Weights of a small masked spectrogram model.
Training: ademamix at rate 0.0012, batches of 384.
Rows from block 5 of the encoder of a small masked spectrogram model, named by matrix and row number. Rows with one number within an expert belong to one neuron, the router's apart. Each number is 128 + 24 x the weight over its row's rms, rounded and kept within 0 to 255. All counts start at 0. Numbers have three digits each.
Before each expert's rows are labels from the 100 clips, of 14848, where the router gives the expert most weight on average: "top examples" is what is common among them. Only what is clearly more common there than usual is listed. The data: two synthetic voices taking turns or overlapping, over music, noise or silence. In brackets: how many of the 100.
# router: slot weights (encoder.blocks.5.mlp.router.weight, 64x192), inputs 0-95
# gate: expert gate (encoder.blocks.5.mlp.gate, 32x96x192), inputs 0-95
# up: expert up (encoder.blocks.5.mlp.up, 32x96x192), inputs 0-95
# down: expert down (encoder.blocks.5.mlp.down, 32x192x96, transposed), outputs 0-95

# expert 20
top examples: second voice: none (98); background: none (95); quiet level (68)
router.40:114165111127133111108133138146057115153154158120121127124104091164078118128105141108120163132116105142161095134113099131132148102112131157116144141146138164147124112133126148131070132128113061116124147104111115130138138132136148117124105130134113150107110140149103129142095128122123119180
router.41:131133139122113140120133135133092110166105136109135148109127114129134110116164115129182129109156085113145134108109105112146114122114186133143135097121100108127141148137152121120113132168153131133122124107115144182126152143161123152105121106110129123140124143075158160118176118106147153132
gate.4:160134136169152128110130125129115131124113150116112132101144073121135136180141139127072125135116099133177160126136162117119125117100117112131087124170170160117120151105146108135081114123115083088111138154072155146083122137109109103143114119125094144145120148110150135179106122137143099139
up.4:149123124138105134165125132115174107147146153129160096124124145128126144124115128179139123130143069109085123127134156179111149139121099126120177133092115117120103151152138146139155130169139136143084188118152139125126144111141142121111146138134191136134131156141108102095128184139164130114
down.4:158076142126074112114147099110130157134161137148117172147124159112144160141124103108088156173131120142127148129085122114128102117126153143124129109147138108144134113097117164158144181095117135142157130128126077147138079127117125112137116111135113096119132136049071118147116128130095135119
gate.5:097153143115138086144106047116139150112113169160104060050109108157114114125133140111122118103108132148150130121098168130148110174135129164150170125092134092137149128130140116114140134127119119093122159093124148103174075107147133132137168090104125115146122139090140153164140133122115121143
up.5:135091112113149142143106144166155096126115118098123142158115162119111135164111159144126108108136185164108148138132155146158150122133105136091134143142174162138105115130109151113070108123139124132157128176136128099122128151125089128116070107155106138091168139143126129123129141128142106159
down.5:125141109200110091088165108094153110151128102119153106152105144103110111114158083116120133172137094113139141140116105150105120099162176145127117118111140123126109117182129144133105123134145100135125166108124120122179079136135153145153139131140130126128114097122109133088196150174108114117
gate.6:172081113150091101089125152136164115126163071139138142115119159104181124107129134102146152166143134120122111119168074166123151107147170166101167165116108125147124143156081120170078104118157127121135142094167120184134161113117118142150122126104147126148145080128128112132138166100137107090
up.6:096099129109151143176139115129108135102131181097130142149138115139079113163107143167113109122119142138106164144131172139150121148119074095115096134165160160136114103086108117123155131113084123130141106169112125092100100160118117116108115135164109120121100162163108110114106125147127110195
down.6:122135143133179159215159175108092109109139121119141128097104135093138127148118141105109131133112130140125160118167127098129109143120102145141141155153127139090153138058113158095122132107149190142136107162091106126113106121154162174140118117169143169095174105131137105149098122132131109158
gate.7:123134102137112122123125101146130109123089097147148129084130161108144125161145146136150120114135166115131120110103128176119145152147141152094128151121108124086117140079089117159170141074117102117159104155124089134122130135094112142106138105122107114097119102089123121137077138104137135111
up.7:120138142105155116133144146129119102140128122079165070148154115119116115169115144162103124104118094118149102132142126138112127152137153121112094149138095182101149205101156116157156081122093094139114173112102154112122075101124138110104147162141127143124131086124118163185100135106172127130
down.7:098105122099129128121167159160103118162175138095143147150157138127092149169127121159106132094172098137130105132095111123111110130117098160116127150071116146111159145116183136102176121148117105144107193091099148138156119107130139118125156114145085109187174108151073129133105128136173127107
gate.8:132108130126106126101150083159143128140117109151101136119141149163135168112111101140115140119116144101154120108129088159150144112156162171148144077061164111146141095139109100128099090102134098121143147109147081118144131112084134120148145049121135162098101146109109091128145166114054116094
up.8:150167113073155174134086130159131138121132118098120097172101136114139122125157142145133127109137148193133113154119139168139126102118115105120123123136112142113122132156152142161135154155133138130105104131073160107128148136159118161106126161125117133106088127129154159128111099126162115171
down.8:169147072126108157135144129120106116121149101143150112133111132144120114134139104115073127148121143135092104074155170122165154133125106111142163137169174130075179131101132095124117103117156147117122142127113178111140097119128139166135172095143154122122101082105114158167092127115119130110
gate.9:128094139097129086104134109130156151134173180106112122089111105117110130152116103117107098126052151133168102133128118157117137173179103118164159079097145128132154144097096112132130155120131134112134121119081182102056145108084144129097132077144077109101122156127133118147125066129162130104
up.9:131117097143150138112155107140136094121134109111196169111127125096145140162101104139126090142143153139113115174074170154144153122175114160139122113133151124106176140142107188101130113110162127171141147133096146130102081130159117135102112132122122141099130148128137132146117156147171113096
down.9:099168152150117123104111106144142118116130108139114106153155166140165122159141089131074130140105149122165158128081109145141130133144169130106185097141125098179154094144148141108121123134133132123121128104155114146135112139143091120121127127173163071135122162103137117129152087188104142103
gate.10:133146121123130146165125112148151107083106089152128094132170150129133138111098124167113080103162157136126155134139129129092149148176124201093137105108100129083177126135074134124179135099130167140151148164100108103111102133138084114120135123095121121124149137144126116075095162133139153108
up.10:100102112103091098130115159122102121139146147142116126088099162130106107088212127118152115148103196122120148148168141120177138113132109121147201127138136086175121108144122113138124142119095162112194124112135077158112117153119145139164137121161088134143134111131127077103107142128146125133
down.10:117101109107092094132121166157110124149142100109152140112106103105156124106134148151162124165120163153157109109137162100186119104094136130134185119126132115146126117189129119147096156121112129082125112130157094162163141153143167108125155124175096132138076087121128120127139119142138111140
gate.11:103129148136108101119114136116147150102156130177139098114107066190147113124140167091089115119137099131123143111160084110107116098167125088129127135132130132108138118159133137142119122121118145121146101130152107161167137138131152142093165091168062147127132080121165099114105102168108130109
up.11:095141153120120099136166166129112142118144122112154099099061076135133128141144146134115119121110135140117129124135089123118101094151164102151147159145182193124106123133150160143114154157134106141137120147137092147099120099093178145081142143186117181144103104123162108129099107124131122135
down.11:113112102095130153124150158178149149124140113079120159098161128042120110151088101154135100117146122117150111105126110159117137108135089148157137118072180129138141078112133164137137146112139135120126155106118092143100114127098159133130084137115126162138096174132134121141105158127126130106
gate.12:123126135100102160115126114128116143112155154140112147112162143127097125148133149165128149136130156122106118069126124161135163117132099157142152156132166152141147131100139124108115163127092180104139128139171153128114147106126128108089172153095111112136170162157111158137126140202103120173
up.12:142141134093097123135101164099113198116146144096125116132138073095154150156116149117128094108126107117140109089158099137100145166125123102118043126151121122135177134089160100157124148148097151146154113141094195162088143107133136133112188142134125180128169103124163125097115077187179138121
down.12:082162122123150173143115151156088119131155137131145159137168132170137161098134129138150090108196132098138170070100124118130155160080127142091114106101142126134148130146137129076160125160099124125078151136172119171117116146205127091160108114129149144105164127101121128097115126092120142108
gate.13:133140105126131121135160142112145172142125143088165174136158088142156119168137126146134130130116157123124138151133172132126159158115084106161129120168110127099111133102142116123137133129106128167126173150113133122112108125101143122137169149168127178137143098167113168114065144138147109160
up.13:167100106123101130130136138087164118140108137127149143123137112097101121091068156130161141145135134112116164116200124114123107117118078174137143120144150031107104137139110153118095121188126161128116119127143175096114163116098126091110127114093141137092049127138102102095144144085134105145
down.13:123066150139124135153137122136104106086157098127096123143114128133125140132164112141100133151147120172137163124085149106177127131136116106133104160130133192118092142136138109118155129103144115107138112157120118151139110134133126134115153099125143147174155127160103131104098131178159124147

# expert 7
top examples: music (97)
router.14:164184116069156098115136120136085144128133147161086169143115104113159136127161103150120115150168164115138124141095099111135141092137078117151101133143110163121087113134135135125117105131105125147087096126133149124098131155113067195111148110129108155119139100163096145127109100112104150142
router.15:190148162104105107150174119144137173113130174157115123105149107142150103137130121157138146130147158093122107119115110121136144094122130124123119137123106163149151109128138119144145150123103113145158156150112125117115164163127104185141078154136112135119100095159125135102129062137083157121
gate.4:154120130117140147138133136145164129152112148116174122116147168159130140111146051107137112132116081091089147195115135077118137133128150145148118081136186133106115156099106084103134180153130161089161127123096116121177126109084139122168149095115118123156128116128143149125145136149139100123
up.4:103117113127135084113137088125150189151163132112115158129130082148128146126121138166114122130130126131142079148115111088099148120073145138169112127153151127137128111106129112154151082148148101150072133161124127109124142135102154131120134074164149101118126127107170135159123088098113157093
down.4:125144126105134128167107153097121181129147089138178092138108136156105127160152152119152163130121157149112139101152124162124114113127111131130114096133109174137148128146169135145122169101115112112133097127138109122135139121087174128147115121140117119185095129117069176128112123115168132109
gate.5:142123158159102129138106137169147115101139152137175086132119133109123130152108095132149122145109105173168156110136100128152119117103158124144081145123146120139124087075091145123159161125154161115144080087142116144140118125148116134155116094116163108131096188098136114137112133134116125104
up.5:161140135139129142155177101135125128147134130122151119148128098148115112117164119145130139127115124124124177132107076108149165103082161082153140122115143142111115100081095129128161120101133152131166103158133147100141158170141129130163141127150181084124113145151174099139120109120116162110
down.5:115125177161130138127122136084124126125099143089116121114152091097155152097152115107123167120082112150136144131140147116136120147123114095166142093166085127135112115117174094081097102135115113133120143162101112162109137162149144131119147157108116131110137133159186113083161140128139095133
gate.6:138177107125140151092153152146102115140140145131148075128078136074147136091112137132134144117119141145125091100180101131137143141126134114152119123110178141144152180106127135133139137113135170141156108118118108156118115075083163087110115145156117136163116152121138134170131147085100144103
up.6:143122173106141136138133166150157131144129158153130122144120143160144122143114134122155154149120113159119131092159113147151108124147120123152114097137127110145115151163156105159134137128130165170209143119113117159117135101089114117120128121167100153142161147121133135210106123140147137136
down.6:105123088085123124094117168125112093147123123147113110127120134102132145133125108120133142124077113125142073124145072105117109127114114142136183147115133130144094155093109144098107116131148157072183101123135112105101133109123133149083117120142105150117094154204127156140119153134067117151
gate.7:115162120110124122121129128140096125134139145117098134150099151126119120164141134090173149181111128136127162170148113144141140101176117118138126087149130098094113156101190120139158129122103116134128147090106130134125111116102134129102126108173075151184186128132116157117129142150134152122
up.7:123152146159142128148160118090121140163172111128118170111174125142117123118154137120121158181164164125143181178097076122132117084147144114139134132137103116080132161128163118156120127110131124168140128128177172180118093149103122116105138132151088147110146120128139127083118141178138153130
down.7:153159121137133139166117114115168148116152146099075155136153153168114166095157133137106122122141121097173176208091091145112080126091118143166154132137101158147153066139114141138139131099089132138088116147136164168133093141121077140108146073143111119101130133115162129165150132117149153138
gate.8:126115111092089117142166128103158130129117142106119138165079107085122135154122158113099147112122074133125104125162135186109076109171117151122199122154161130148144152108147161155117111139098126127139141150110110106112160144115119109106156144142132149170129136116110149133122116109137134153
up.8:132150175119135117110097134186129108146120115146148125169150141092134097128137164123168113193125109114101151063088130131158101064096107141163104125125085109137119126146123114133113161112103161116080140137138159117148121108136119131140089123124088127114109133158148117154109146155116142125
down.8:123122119149082138152144138137143121152130159087133127110097138138106131136139172177141109116150159142120139100129114140114146175139134114091152116130120103097149148149119178169186115137114137100164131127143115147126129105163108071111119146112086102179179127108117092137143118178120106113
gate.9:126151094108124160143143113140137137116116180132148129120088115113140155116114135162146119146151093143183098132103094139157113140145145120131128139128119125160171166100134161143103115126123192105110113110130137094115103137164173165138131130120141135170107118117129167124180130086105109136
up.9:106160147095147117105100142142167145094115142154105126093113115111147132154118093123155124171151070144147128102109130167136113118155114171133139125135161155123129126123165163120105126160113174109131134085109157111105132090116151180139127111122124132181125135119110181155111126118117125153
down.9:118132114135117113173093157125103113121132171139144112136120144105134143155156136118089143098119078152104124129145140127164061132086115080111150129106144110141177139146163139124099152108090117135101151148097140111101117176120117100111141153118062107106144156167152134141155119108177093133
gate.10:127066128119104138121142104140104118103109111120153082143144091143107125161127141073115137102117135173097122113127133146150114110147125131101114117104135089154141142104164091153134056141160125122157108136112141089119125114087131099077124095114108119160120140098096119140165114126143129145
up.10:121115102115133128090069137126092094157134142082122142118106175113107140109124153125112092151177129142148140143117127130134171191116106133138098129118097155129092130178082122079102137123116107105133138122151120129129106117193135114162124110109117132142114113137094162122136145131170068119
down.10:117106087148145071123152136135079148129134134150135152136140123123082106123117163141136123137117093176136091174121162113146092120144129134147109161083150153110117122150090125155096137081127114131077160114148135113101135127158140160109210108146080142120140135130154135175137115080162125155
gate.11:108153133169122134101095109132139110141099134094131141163070139101145172120146180101137178105130104160077112123159124130143107107130131149143172115126110137112138148092153087118110150173110144147162111110142093178112123068127160134147131132166099132150145124127070149128110141116134100164
up.11:129139151165100136088090151124129099114150133107120132144099143136132144102127158157159164077153098157082150103118109130124102118097125175148156133100091122135094115095147142107118105137140167115130087094129085169117115101113139137144123119093128141118126151123082105146086142158125106139
down.11:118127100134153150135116167155148155088151138133127135108143150117119091172139095155105135103137110134119117136161144123159099125137096145092126120080083143094108116145130079111101113125147086092084131108125166108138136119116087142122147141133123101132139152111161130154107115160191123109
gate.12:130182178140162183129124126130118100171136131154140120139106154115180140155103081153128107142114107116129120151127140131118137150130132115151063066115111119098095130138120122123123129110130139151128117111132112169113113057110101109109145127142145094151146128123111161165095163127190127115
up.12:183075127137126103136188163177166173103117141144116082109146151124127133090111136117150157081104153129164080098163111130153123134124170147141154123105171137137157141106147145134179137160135136131153148123134110120151142098121151164127095130138158130123121124136165120143164099101072115105
down.12:119106150151165105127162150083109135151125138102088119110092133076146140116099138098118132109127097174093129130123129125068138155135148130122102103147108125158121133112166116128122116142126108126143121124086090166106097151130148100133131102125075116135146109164143168094116120168150102121
gate.13:165139140142125087077137151122163132144123125105150112181148100131140124136089126118129109157143080100130156103104174128163118119126113201138132125106159116162114153129147121153117064126129119137092096074134096118141089111133139145126114103130139128111110131111157121112110134083127109136
up.13:164125113109145125138145107099161111142111159152180161151132075120155099131127115172150116139162083080131136090159159128119083103137188109129145116111059092140104147147135157154094115104090083096087138116117123115146124126155108165139136130149150133110088137120137096094110126111104112090
down.13:079122156147114124075113110126130146125085155164196126100133151106108130157111147152127150109087121127110091099139139129113141159142138137100153117126158116143147151152109145146088090105099152138156133169135142114093130103163170116108131107121147107119131136112148108109122132159117119115

# expert 1
top examples: background: none (89)
router.2:127112137128115129100099104141135106121090100116169148123137099112091151133086143111182126128150125124109121146127115153148156125129087161077149140104110166133120101169133160108147148160158143084127131126161149091158124140126150127105141133148114098111137107159114134119146160090125082122
router.3:137109161093121135129140104146121138184127115109094096126122090127134146143166117065130104141152120134115145154111112123118123158141157125110092176108102127151124117093091109102108115141130141154154148157135135102143137098113103131170127089122138075143162129115104153108161136116134115126
gate.0:136144120153163111154121167116142116104112145120173173120151148104103113101105135114109139172149125116114100111069133071106103129158128145161140129122137125163097139134136123169149132132109182124097119147131124142158143126141149100101115157119161146151073140127159168070099120159139136125
up.0:105152113163106178112113115129059142131111084147127114133130092141127155107127131153114130076110145102136129112149154163112119086141144149087141104127125130071149133128110120153147156079133053137121124101102145120112105191158105115136138129156076153135169118140119108214155142123130123116
down.0:112126122106162125147172130114163095072152131120110117125154103148178137160141087128092131127143142119142148124053174150166093126120149098137129147127122145175137152109146147132126078077143092138077131114124126164137162140148121140126162157120153180116134184126116124119159114149127123110
gate.1:141117124126143099167159182117086113135115151133164113119135105077129137145103118133144104119117087112147133034138145082105142124126168132167129159145144129066142154112140150204159090120130122110158174130093135136106126132151139130132147161167113185154139094124131114142104122163159117110
up.1:161183120153143236099121089117182147112140129123121144139110146127129125086158144138111171113122147126097112175085117168152127123136126118073135100142088125157131135150108109099116166112102152151107089124154142141134113137134091131108125090096149100112096124125147137132151120128118132131
down.1:096146096107163099067131122121153067104143149145124103108097136111123098186116150109156132114165135119100162104136201141142112115148125114105117133149090124114121142129127165129139112144142128119140150130086166134130140176168135130137136125143161076117141157151123110137115104137132128089
gate.2:122113150119117122147133131126115151129139204126114194135123159154138096122140120128153086117115135137129121137140101091165143079165128158112114108084159073087105147100154117092150134148110089107112155106102108127086111142063109140161117130167148086119123112113141114115149121089127131137
up.2:176138130131146124141167112149155110144152106105180153137147095113110109174116142151120086107164130126165118114109174095146096112143172171131143124122136095141153114113133117162115103131124126103082097113120108123140084114159105091119100157133154145132087110117109126120057087120123144106
down.2:154111114127112133118107147135129141149129168142128147158073143073106107143066152106120077125078112122147084159164152120143110102117131102113151105159158106153146139149173085146093164096150068148129118133137107158102145170098143114092144114178120133127131126111147134109128113119137125167
gate.3:121161128134096139171104106173138123134143165155106132139138094150120139148129069132132084077149138126121150156101107131108111102162139095125135124122162127152137165078130131115157141161160144137102096138116120131105099157099147109156131138126123141130132167094153117087143108137105160113
up.3:131171124151109168146148161150117136132132136152092082182170082150133120124162122157104155088136143151160119143130120160129121138118150154150117114112156099120141172135126141089181106102127139155137112105117122125142116100134128122139154074104153159154137135144116153124200143097102141120
down.3:113154111113148098159105133148115129125112109106159105118118135095097110153120128138140137132073150091126131105129120105117154128188146168137157144067141138126159097110116172151102103129143135119117133108123094057112116093135177136135115130169152092144129077169123148152095119139143124120
gate.4:174119116120102116102155123133087108109116109133099127163121139092127106079133130140123167086128145108119156142117146181162139134118176143133099130133137121123148140140094144169117128118110122109156147123074107120112122111128109125098139116119110190086152158080157115126110119114076131128
up.4:125170128159152146123093122155102121126122134123136143154167087157140131156138121141152121137100128163165127116101149064116096149129139133140110135112076111136083087103115097095141124114106114138080090110155124205125091129125121165172127126135146103165102132126117146175185133128147131120
down.4:131124134127119139162117110148131122160120137188120145113101111147179139109131108124117114125149193134124134127115193131095113099105149109086152128135162111120150111084141100165131160128109114089152110118101132138131147128140108136144132122111127100130140119119095173145083126131133141130
gate.5:120151132136106102125146135125093102164148107146117070132144115164079160105127094116162134116109132086118120142119133128040127100143172137170097119110129137125145149130176135151166141118120078133110114086113110117118086153116167135169156108120134156130120108063123110159092116139123120083
up.5:116100091114153113119135129129145157078099178103097149115099132115122120146121142157146111110143121132141146124105176156189152137105083119134172121125138159142098130174103137171106148135127152112110106125147098102116139122116111152084115159093099153084137135189142101138154149107139078164
down.5:114122132120134141125152139139173123128152137109108132168142143142149119098154115150091110135158093138138131110100097089148100138078114134150095132144125143135156131146117076140148083145129158060107131086107144144145142107133078099092120132122116140144116109161114123135130082129114146130
gate.6:147156143143177118109099096138113142155165097170088137086110117113141161093119165100108130148100127097124130131078095105095107156112121116140127113110097135134135156123133108168114114136139131145090119101128143134118138154140140138151104128148086119112123125147153107152127127134103139109
up.6:109126133123157126146100138133100140132140147158117104089145173166160124126122152129119108125119132148123134114140072112109116187151117114108137146059137125111102071136098106050109078143121147142160130182148151152138123073142131123139134084097131090130165134105132120149125126144126128125
down.6:111149198173149128131146108153123129163128088153081132119103150147135129117184123093152125173130099150168146122113118138097111131162151109126160144125136128115117068170146155105119111179107109148146098091141098099135117143130164139145136119152128120121164125139145143095135104103139125117
gate.7:128084161135115132147174100117108100111163175132141152169140106143157116113128130101110138101153124137133117121099116111141083121168110117086082110097196062130154123143158132096127098144098179129157090129067113134160113111113085143117095119102145127153146096138144141133145141106130160131
up.7:092109127127157118132136128133146117101129158126153131137106112105168120160110202135138136131154144146153103151114131140197114124131105180132124123115115113162096131113102130093110127176091091112139130124117118128160145125149122123118097062139143131111134113124105145115097135094114119156
down.7:153126134181077128115128129098156115126159107162134103184081123135137136101137110128172121122141136106159132111126154161108139139165148117139107168154101122126090110114104094118134109126123098127119118120170148110169120159117062081141122126136122092092096127104135158120178107143179139129
gate.8:129102123181125116134160151162145149133148120151121129174106150154095099120099128140135117139157103118145086104129103129124096140098131157129096121086127131126114186107160130128154155147119136156111182141136143091122166112081140157102118164140132156107099131100113177123102120126109128121
up.8:115096113130102132120130166162104141139115162141134135150115198116075098131109151139104135151165136123147122088110167128104102133134125134135116134137128120152097158092117150144117120129095111141109200157142144094126140130073137104100130154143135170128092176136122164157085127127119120115
down.8:149113082120090144142097153102098146127163110139143103141111124112115109137155105112159140117103146127109182141173093087153135090144099179138139108111140131100099065165106131111111149134089135117074103145138154120125133149114129135125127066157125136131078101151130137087146122136149137112
gate.9:112103149158132119111087140124139139134114172126123195170143129113118115105121119136104102125121125145138130165136124116117163123165093102143110118107153151107096142160144076088167112121093114132144110136120152145082129116122104143110120105100133137123152154112093107142157138123136095128
up.9:127085109143112123117127116125080133119127105145135156163131108102129146139145139138098148146151133093128100123130125128106167107173114120177156129121124152101078142198180081099134115116101108143158127171131142138068131121142129145143157113109100152095124148121122119143170144149115104112
down.9:142119112128087131110103130145148101149135125143136142123113137103128133105087121125134063108090164123144121125136147118135131079120156165115167117148134113156111148170166105163146117101120089110087151135143118150114147165128126117137153125103098116127127094145170145132091098096124158125

# expert 4
top examples: music (77); second voice: none (48)
router.8:161138120093128144124127115095077154095124118132093119143096082141173160106144171140113113119140119150131124112137112151134116129132118120130146189133178136155154136115128076144153149149085115112135131140117119158129173159159079168102124137122153125134132119138129149122098073133120164124
router.9:174134155114136139168156135171149133100166139151133089159170132160103116103114135146112084106147129146118129120162101109110122109139130128136109115078148083145123094110107133133156093110149134077160141124102128098127156126108059152121085107117180107146173137088136145169113132158093142094
gate.0:118126126118149177097151093157095108153136108105164127114143162133158151093149150085152163131112099146124110143107130148190098129141162119135149101094084104130083146131106154152139147077132144135126150172133146160123129105111136137092119098126087131140121157143122132101173109156147116127
up.0:127112145150091082133121120108159095109117152169112121124129101129113136167127118093107114144169159110131160158127151124080173105141071163129118146102129115091159111133133123148143131135150092070133120076089129124152111139113127139180137147091162077125152100107111095104108159137115126091
down.0:056064144125139114119155097157198117141101185081155126129075120142141142125118121146090123117137108086111148094075103177131130121180129123136162073117117124137116142152141152132202126162122105142120109101142105095111109151111135116141120105106136110120107151120164125101102108133095113087
gate.1:115122139171134169140141153165112158168158145127122110165126085121114092091133094098118110128095102107155098154146120163162129141136127100122127163123148110116124123162077115088147194102120119144149106117159109137111122103156133115113116124128137098118141120119097105088102121133151121107
up.1:123124152161061107123116100134140130101114157111110117110134146113138144123140062137167132128065131136131151130088101104153146147069094155161122116111154139144145174096143123153090134099148097076106091112166108137113120156128164135102106098113113180109108162161084139066107131175098118113
down.1:092127173131151130152158109135118089129121140145134149073121091146130136177149098128138159133122136135101182124097146153123141141180145106115159122144093157154135115108127136128141100120092145168125164150142134112113131104176137099125185123105188111064162136095110093121128122080137114111
gate.2:111150116138139120106139105142155154074122101157114151096091172118163126117148153132148143148120102116110081072124108105108146087128117093160151074172103144112149169170134108143117134168156146144122159143143112147128152122143155114132117130122108123099127137121144133121126163154147118109
up.2:084088117158105084129129191086122107136121169156124134156117125126110149079151142112075103129124089145150175164094137180114150117148141122089113171176140136129144121096159114118106148136103110147100119126137139123123114185132121136109116102157172127138122122142128110090160107120125132128
down.2:102088140119127156118104151140098055130121150178144116065108116147107116189134100148182121132119143121103159127127161130107137149135088158105163131128119116144089159090097158124089097124142158084120137103157136162151132096127124113126113177129148129181119153142117125166116104149095135109
gate.3:122132117203122122123155171085096133123163138126143140092132102067146106145112109130120145110119088135157108130136148127126158142124157144091166153115114147106124132143114148136128146132146161135117158192132129161097123132141134069124141151118128081131112162151133133103123130174221159169
up.3:128099137117121111145115127136137122149079139082102143111121139132136169126159140102096135178110168106138151103142097141120128097107105138126074083133148152167139134112161076124100116108120108126131115094173143100125129157122157127114154160135131156154132119137155126137159125071145117131
down.3:170096074117132099152113132130154092158126107077161131130119110098112158145140153097139112148109155121132134125112126172140105105118139106135129121147133122146136115206114119109148125141130100135081125162164138112166111143149141114148139141145134121126106150110156162123115074088125120127
gate.4:108151121137142128117088138131123114110088129158140106148138071124141118092146115113141157116125134113128120082180098144141159145174108151135144131110114124105121106150086115107110172149089134117101112101143091140162153124125147169139143143181101153082114153160116124124110118101118134068
up.4:129150139077137085123145130134107128129099126129087135109124112131146147135134141106107147096146122179168155115129090179150106135153139155155143108086150139202128091119099074123099136090120132134106096114112119148159144116132157172137139086110111172135061127113128106134078124117149106139
down.4:113157140111161113137127152134123131155098152094174144118124152106129134145137091176107137148155108120090186096112146176090117131133166150118159121136137140135142184192098124095112110125136156127129136157095144103110098115146144128139132136152137151080137156090109073127146102131077106114
gate.5:118110106128150118121132093124133163119083089134111179081100147144138123149107125136136167144130108127123152159120117108157149124121160109136127124150056141151113114144139089199128148153130139145119141102136110169105105127173161156151142157131110159115134137139102145137141139159145156168
up.5:132134115152135111181131089083148140113140087172146137119113098128146118085102125141122116105087093133108134126055128124139083136120156111140153106125079104060153150138194137155123105162134086126112170163146142140143120120167148106136081119143123115122127109105127152113106130170124164102
down.5:128072124115119110171133146125102095128144113132134115100138136146137144155157143134117115179139137140130088149087143144172118103088118106136134099140174138174124117127158095097098124117100127138117145120166156117187136124155133118092173106144127131199106121129142161105109085092123133109
gate.6:134167138113136138118164147137077137079110128122136180122088084126156174072133102145139130138143073139157102095119114109172139123164138125150091157140120171135154123157089121145164135149174151114085126117156117134131138139133137168143129165153164149143112135185132162146132104122139123126
up.6:156102126136139182175155139108161145124094100096143118127127131125102125138130122123112116149169185097089175141168158124120163150106166111095146122150130119150109162092159093147099152137109110111138105171117198128124144188149136110134169116156098146131191115121150096087160130126169143135
down.6:093170117159118122157178141091104068109134132094136119085085177113104090195151129105076150115109107166127113145127110145138127143159086156134150108108110128127146153112127133156115137095129161152151157150104175140127109111133158107137144123144141131143130086118134156147132147159170145126
gate.7:149140141162148120144150132114133157151119130162147109123102091110094106126131172144104156175082088130168114140133091114159138103117161104158122105118092132117093160144103163149130155105132134131125137127127109156126136127146177080086118144131135153107085143117104115126080119156165123138
up.7:136131142127134141144125159164102113121141133151145104072114123087118148152135152118138146158151169141185090106185106139152111174121164161123127114104145148141139154134095145106127133140138121175122150120128147109115127126154117096138121132119137103166112150111185142154136123093150144122
down.7:146066120096128117120148137140118138135152145098121144115118119118118133152100094171117127136102137119119131090125133107098103130164113132145134158099121099147115136099059160168137111097160159067127120114110133114123141097115115148134103133094127121150099140112109101176149132184067098136
gate.8:120194146138119107143123144086119084142109118137091164116119142106147130156157139121122118157107114094108131168108108138099094124135115103118152118143129122136124132137141134158099108074136161137150128117102129134147103146175171139137151158155128127130143119117172114141183121129148144148
up.8:118157080094136130097114133145114112096199131186119107113137139121154119109128150163086123124135164119155093178150135177098106144097160123130107141137149120155155171177119138119123134147118172125156133121171116145154131106141116157086138096102172113142130164105095132120144151134133109131
down.8:171173150080125166112141124180150120129118105079121145153143105112141132152143096112090111142113094133136160103145077131099110112116108126126127132085112101128170107099140111125126146113148090152126118112098169112112107115104122112159074156169162075118104102089105119160121124138097096135
gate.9:118132163120128114138167140139148139124140158127147130086098130105165118159124078108130164121083083167173096137106146109122129115132170176123091134103126095117123151131112124145106179141118125123145160152148161154091146123167158132143133133183127147144124145171111146122120141108155144121
up.9:121109114047107100128158143097144146125164092136165103080141090119148138128142133086119115142121130125112119144129137148127113086146142118112156150156155114116144132128136102166120135128128130118135131124151141190146117123155138138143154115162119169142113106151093138111077121117147122137
down.9:104128149144156112095139122117127133163126113105135151060104146094127136113140159151117109130118142132121091160122161153123111134125124114160154143150138138111139109138121142134098145070117119124113183113100117145167116114149162104082148094127101129087102105192141101142128105143155110139